A small multi-label image tagger, trained from scratch: adamw at rate 0.0019.
Rows from block 7, named by matrix and row number. Rows with one number belong to one neuron. Each number is 128 + 24 x the weight over the matrix's rms, rounded and kept within 0 to 255. All counts start at 0. Numbers have three digits each.
# fc1: MLP up (model.blocks.7.mlp.fc1.weight, 1536x256), inputs 172-255
# fc2: MLP down (model.blocks.7.mlp.fc2.weight, 256x1536, transposed), outputs 172-255
fc1.1265:121132130159125144142107106139138134119071131126135141126112129106155154133145160124123150067110142139088131121158121138140145127152107115153131125137118081153103134143152098111131170114127114122091125158136140126154148118132132119104093115134122151160
fc1.1266:155124117113114127147137114130094173166119096107122147134166142164167158136132164120138140065120126133160131134111124113135181173156100137152156106102155135109087118133149092116147137156132117131170127150131108161128119152121125133143138116135120122194
fc1.1267:170131125122123126155125140108122145147115116124126124109139126122139129140143150128121112079131123125129166129101099124144115129126147131155123103125138143125132127127168099126117115121150152129119125110135100144123118108123120121127123117118121141132
fc1.1268:141086135128149168167119136126095096116118122124117155156124137116137117101135150139149124101146157137122198112111117110106107114093143154122140119203166119152116133115122119110125163184149125113116125092145111137138173169111114142127128096064150137104
fc1.1269:148106095120162165152145178116104141106106113129067105112101145114116107140135107157122138117115133099132172144146059120129132142106151083144145072084165143105088160128145111135133147111143136099136153130119102148105119122136142123120126104077111135142
fc1.1270:137154090156132131138121143142149181142124149120120090150135139174123103148159128108138108119088135102141125067072128090098161146142127129146184114132104086124155118120142137105139144147122099133082152152097111147143174123160136122110142125146105155164
fc1.1271:139179152118152117180132086124105152108129092117153160140133110112141121150143171143113131104146147128161133134147139109091143145133116119153167104154112137161130125152117119115085122089127129126131166106099128130135190124135153119126101100135154144135
fc1.1272:159157157151176084175121046101123140129123095090093120135097084178164169121146196139095120039114134151148107148157171129180179153167157109129092101094149160125124155132129133159071104048092136111115123120094105131133160119148121169050061135118155126099
fc1.1273:145163115120118123136149120135122160128083092116136160102136135129152156163145146160109134114149114121140145142143104102094157151130107118120146126153149125123123131132139108114147122121149137124096154131120128145104109114139119119125132131146110144184
fc1.1274:155145132124162134185123098139138143146132095151113132133126130142136122154119160132153136112130116145143098148112142122130142136131132143096153116109124159129097150147074103119133147102111102074170124081113113140105140135138101127136106113155134144124
fc1.1275:155145136122121100112116137121129126102097097131110128132130135119169122145133126138142128112126106136124128159114109106139130114133150160116130120114141136130141127133113130111132122123145155113128109147130133144129154142139115132131120152118128127127
fc1.1276:111122095170158157171104112078088099129076091137126149090135084161163160142112176159057158108143147089144164117153093123117153166139136105151179093124168097141038141210150102095108129114146120109089131111102124146112137165163115086106142090146164151171
fc1.1277:148120111158133146154114141120108155159135145084081121116147111100149108140130104157100142083157131144141107137106122130116092131093139118164153109082118143175131095124190139097134145116148158117143132126135123134124114124113146129089110137117141102176
fc1.1278:114135167109087110101116132115112164108130109111144146085111165134107125120131149120151072141102136076127121150118127117105127178141146190128111117118092112113096098115128138117140111142149151095129131113162139129144127116132127119150135142127066143176
fc1.1279:159128115151130151148141151115116124108094116112128113137142131143132115134139157129124124108128111121143134132111111127118131137115128143161129105104099129123091134141116112107141143133144140102133102099094123132131128147110121138156142090108127156140
fc1.1280:127155089170151158142141178148160157121120166137147087095168129159133126162140143089122124074127170076140172053116108088140144122109123100148159095172117059113107127134180138081142140181173092133058164144128144144139186125145136124138148103158092163192
fc1.1281:158134123169091161158106129110111074143116087188115132122116095128122095141133117173154166103162105162119162139139124146108129152132128121120157120171156128167130157122115146083143110094156105135134112081132136156120147121116129101116114160143132149140
fc1.1282:110144126120086114104153097108065107117125038121154192132129125125116116106149141166116137158131132125133078220127151153150091157158118127114099111129118188136147101145129146149121093112126174116116127138144142081116143128149111134132155155147099130179
fc1.1283:113109142136111151139151133139077128129124104152127153158115115120130113125147129141109126126155135128138109175147146108142093154116118155156115085137117174158123171139139119129114135110132161095130125116107136128122167138138148104137123118150143187148
fc1.1284:155155150170146140150139157131084098106117103198098137076122135110150122154190091169119142088152155138132167149130125128129092151095149141118119118159123146102120095122095102109149152118159123097147110122134112174132116131136136141151106134156136122147
fc1.1285:166139109113123152175132127110108131159149130111127126130152111087137141178140110107127100099160102143165147133107090126114137139105135112161165111121162128152140113135150115106116151099168107132141129132122111123118127105139147101105135125155131128145
fc1.1286:127101136167093159131183126135069139132110087116123150166139083133114142112126148140104159130185138116124097164154136103142146136125131120159112053149129162157086199147132132153114119115156166103096144136107123118091139163131117125117125094127163194156
fc1.1287:162135092133109153155128126116118135118121083096115136137135106084152109162148113140137116099141090160133144142090094117107141127116133094140161124110137133154111144126141116112126137097194134106134162109124118140120148097143107090119105117121093130165
fc1.1288:154137128145127131163117129104097158091117069093118155146154131124199156142134130147134130107131098123178133188110114141154158168122178140074140100123104147113103114133098124154120161144145147113135101150127109107110145177141146107119096132144091107168
fc1.1289:139139116130113131146129106128124151135131114124124149101166088145146163141152141108137149096130142123132134128102135125133157128138135133130149122145155137125110132155136115133132111111145114095132149144119096138124127133126118126136144067167165129134
fc1.1290:115185122137099100134104081116097127106139076145148194052145100098147207150180170163111096105134135113170140172132128199100121169140143135125118140152144174103106105155140090120125093074111136128132149081151149147168133140113110125131107137212089160135
fc1.1291:119078102179149125114166137105121093079199172140099056115052172078186105103084106084128103099161146086124092092196115184112140180076097086171061107127119115098157122123178134114102122156184140120161154151169122097138097080100160107231168114049155097115
fc1.1292:140152103212102132073078215120133069137024160103064122093109128027161118154125123173124105125100090116107144127068091148120082084112166091087094124120187114145146127146149118109153135143146188143102115118121128074104076152096104127160110104091118137141
fc1.1293:162150131150119122146154101119140154168138089129106157096163084127156171168149130138149146077159111151156204141093141134176124147125110138139150121178185173110084148127122104135144143102134133138172137131101075177103112169114118120116109096122199133136
fc1.1294:155114069128140172161138153107147105112126156138127097083142083112117142149100120093092091112165115137126167096133093112117104083110106087190140120129114067103132116130165150100127127138147099130120152126130135115136128121133135145130155112141123122106
fc1.1295:151125126133133150127104127128135154167121147129083113158153119129129135143135126113152148119098110143108117130086117145140149121146115160101147097129112129112121105144135103099164155127136119084166129143131122144137129147117132120105106132152131157142
fc1.1296:137133118125110153126123121150121161157121101157126135115125115167131158113163130135124142107149134122119066148161109150125142136136118134132137121113111107111113113152108116127129124090126097094146133120131125111164108117129139100130112131172142153131
fc1.1297:141176109123124124121115144122131128098111135148116131119131121117103119162111098140115122164130102120146116134079093122112097129134148132082201088112123130113140130132149124108139141124143098119121132114078125119085126182113116126156127122142128135126
fc1.1298:125195128114086106172130096113096147128121078141162197085151102076139204164151152152094100120123132115185152159137118166096101186154125128141146135134137150151138111161148106103113076099125137146118162106142162142140141120127124116119099131220083151169
fc1.1299:155181148153128157118121126158117165085098110113090128100138131141126102146120106163129124124117063111120116162121147073123089156107116123112146094086118149112130153098110136132154126083127160124121144127079139149110117113137126114138110145123128148175
fc1.1300:157121110128133119137127123106116138130136133090095120135126128130205137136113125113137133124131097148151146122116079119152148127122141118146162122128123118120126116122169125120126150165166112133133150137125102133101140132121140127110114124100122109143
fc1.1301:178154112108119165156120134142146135087116126084099144097150136125121122142129125119119145132148123118187131131083080128055131155095145116105169088139143100181145115140137136140158104136156109135109132069144096089090148148121079121108151140124114085173
fc2.1265:128124133152118107126099120111109089125131115124122120137125133098131135121123121115132126125125136130126107110123137120120122119127130123112115131128149111150129139123112141099121141113132120122133106141143134110146129137132134104119139131127127124120
fc2.1266:121100150129122128146076165142180102127103194156142073120068157140093132106092131111141071176121136131098112074126116165132110102126152119109082160137105073161148160120118129146135144107115081182098093124145159086129097122141106134158128149135143103106
fc2.1267:116107142123129121120123123105127128121120149137134144128102134153136129125124129127123101117125118135128149131124142139139122135128121142143130159124113126117126132130151122133118118110128138135126129122129130164121123125125114134132111144137132123123
fc2.1268:117170120127139154139117130119155137171131131119152139106148131117115148127104137161109150174122112126127113112117127142138141097146123134149139149089111122117115121136096142114119133121096127129128129128139138128151105134126127138148132129117107111122
fc2.1269:121137125125138108145131128146118122079128117137130116141136158115147121125121139141141109130127135124123136127135122139120126124128144144099127159139129134125124140131086117166139126156120141130125118126142123126144129121131115138165140136120104114133
fc2.1270:096109106104058086118129161154168152118114164088167070122145164177128127129137137082137147151122159125088147061102119099134149081079156116177108170142151126165096127155058099124143134140127093153099178135135087190131109136139133135096172097146097134190
fc2.1271:124125128132118115111121123135126141124135137125129123116124131124155121125133124118138111131125134131123131125129135124139147124125121140133119145133115126108117113114121134106129135158137132122131137155155121151146135120135141127124128138124110120125
fc2.1272:084083130150097134058159219191147114110140131070176091118087187152164009069144153094141080112146114123096162124150175089163085114096100109153093146167128115138097108015154139104166152184186180109090180160131097148141174068102160138178231065033117128163
fc2.1273:127120135122133117126123133134132121130127135139124115129109139133130118120124141126129116122132133115128138127131121131132136130119121133139127139139129120120129137131123123140126119136137124138126126112145131117122126127122122136142129123123125121120
fc2.1274:134156141134132118131121126141144118096133151133130107114130135110135124144128137123127074119123121115124137112132142119129128141129122157124116143147119124119146120136125112132145132165133148125121130142134141120158131113143132134148143132128102126122
fc2.1275:124114135143152141133130154134127113128129155139133131124117128148135121129129130125106110102122133110123150124142145137129113121105155128130122136134136096126137140130137129174124134110110129126126136130134125136153129127126127117131132108134156118123
fc2.1276:152074138117119062086184113171079116154174101107110084183126116133161124114106078103166179132170100163138116181133118125148131123092106114141101131152105162106199116111139175113120127166143140130154143158181139143125125121137176138121124179128159116091
fc2.1277:118133131117139111129134121128125135135132127135138132144120137106113119132133137130126115134135135122136128133139133142133151131128104141137142152125112132117151132127140121131126111142124141130129134133150131113135145109123128132135129149125091115118
fc2.1278:139136138116143126126120172092158124122132143118145133137111129089107121127092136110114109140134106127148152101168127094105137127112088104138139110125132059129141145120178147102098131115164130131123142111125140084104162103117128128156142128079119111114
fc2.1279:126130134116117135122126125119130127143131125144131131129118126129134115118124125126126123131130125134129136130122126126122123125124112126147132148115130125135134133124142129110120119106126121137121116118123136129121130133132122128115138127128136123118
fc2.1280:116093109043077037127167211172168139113105157152173028130163226143090098145101103083200134167131208163085134053120065107153154084037199091229091201151196154169104146118072124140122114097100040214093160144162051204098100147066146200191215121160137110177
fc2.1281:131110141138147134153131115152106126155118137153112135145123129132140131123130133155124135115117140106116144116137141128125134139121126117174151121121127140107130155139134100139124112130123143145126101110123111132123135158102106127130118111129149134115
fc2.1282:135138180167068125115180154093046100150102057143094162163100096088140054167207131150086152085179137130162121212164146078099148159067161097133123079110151154205113127135145121068110135087193208090100127112068109144104213127149150072114132085126126210186
fc2.1283:149110149128118135146158100094103122157134150126137146169139105129101082140143083128132120157136129191100210121091108098103106097102117135160150147112084146149132116126143143072094167079117117156133092109110097167121147146117153141089100151133177149048
fc2.1284:085104182123184119118118136171127106103140143097142142200120195163112090098107131136114142161102143088122123133128172133119074106103125120119109117129106096127139175141128132219143107121076144151118142087124126113113141164089084140114146082100135117130
fc2.1285:128122136124131135132128133123127127118120129131127128135121130128146124128138132125126131114129132116137144115130133128129124135125123131125123126123128117124133132122130130144125118141127140132119124123115129129129131147118126130130122119120120124121
fc2.1286:176135162185164089145172047105086128147153145183098169170146090100095053168139060182122091126126145177137222127084110088111111139103140127197178160134096150139176108111174131083069170113126128165133111111089096194132136116104177103093094204200199191087
fc2.1287:132106132131126139131121130137120116136118128153124126118107132138136118128132134125132112121130132113125143131124121133133124140122125134136146131112137120121115139108144122123140127139138138128125128116125120147127136129125123123127123128120128130131
fc2.1288:125144147119107113143139113118130148094148122120148131133109148088139121131147134096110082129114124091124165123136151131099137146112143152126122143114105116142171128129119102149131106133144162134110143149133147125182149088144132099137138126126072102119
fc2.1289:119122139134146129128121132143131142097113142136130131124124147140144127121135140143120117100115162113116110130158151137134126126132149138108106136137131111122116134128106107171139116148114149118111142126135131131137122119133119143143109120123109130133
fc2.1290:150122138190183111075178070091113150148190133039118108133151066149135140141137068146095147119146158131131197110088151073133135160121102147178161149132064109096083067128165185098111187145125148076193177206134104186147112097119207135098112165123161107106
fc2.1291:133122112092125098115135109043138148000092136029134139130035230127195152077161155173110000064047037162074221114143120129109027186182057166159076163130099079135085122133255047151153161108160144104142101143105106114144018081124079140255132136067102106169
fc2.1292:098108085104141124125139064116171183107200111093170112102168111183154109120097095070145195147136145173129105125096178119175123119151141159082145142097074150082088105116028139200117134093086100071190206191138097204173125135174153099111100149151111102103
fc2.1293:081127120136152116094120123184135150092134116117129122115103150166170114110160139122121145082119145115126099130140161119136142141148143116104117110151119109124097113120124121188175113158108164102128178131129134146161109116118099139146130128111102129138
fc2.1294:127150130122102109128150119131113131106126077123118133120127130096152138138137119131120162116118120127130138168120133130126126149129136138104125131108133172149139133117100130123142111106136147123121144136118139138137121131134134122144118129140125121134
fc2.1295:128108113137109184141137158160115143182145145141163103090117133162129094113148155051131129126146144099103134137150164085125137103094126144173131133105106123119086131096099119116142163141140116098132134145136130157167142119156126111128151075116125136135
fc2.1296:127120132129120117126139131128123127114131121121125122126127134110130129124126131124135146125128130127128157120128122125121136137125128128142123139145140134122129132129117126135126116149129133125130138128130125137126123127119132142145129120122130123118
fc2.1297:122113137130128113131122134131123120131119141142135116133122135116140121122127133124139122131131128128125143118134123125124125112113129122157123145146135113125126134119125131133127126139133126141115123107139121137125137135122130136147126126130126129121
fc2.1298:158137139182145098057195079109103139154190118039122125120140068133126123132159064154097095122164154172163193150071154085134144153111088141178125159126071149126099059102161182089096188147124160092178148214154075184150105082136212133085128165120145115122
fc2.1299:101123169127059128114154189103122142181134115120169129157150144134092122095136147101124156161156158123113118150164162101106146085106155116134070102118101149164152148125069157127086122089112157146105081165099142078115151139130120144152158094127130146095
fc2.1300:114123129130121127126127125126128132127129125129135133128126130133132129127127131121122119131125136115131140128126131130122126137127132136133130136117124124128124132134127124135134122137121133127123138126129135143143125131129127126126134128126124127128
fc2.1301:142105137121131134133120128144112118116133144136120121126137131146162125134116119116151123111120130147130161116112122125131114121112148131134145163123151129132114137096097138157149126127119115145132117120117117171131120129127110124128146145133137115125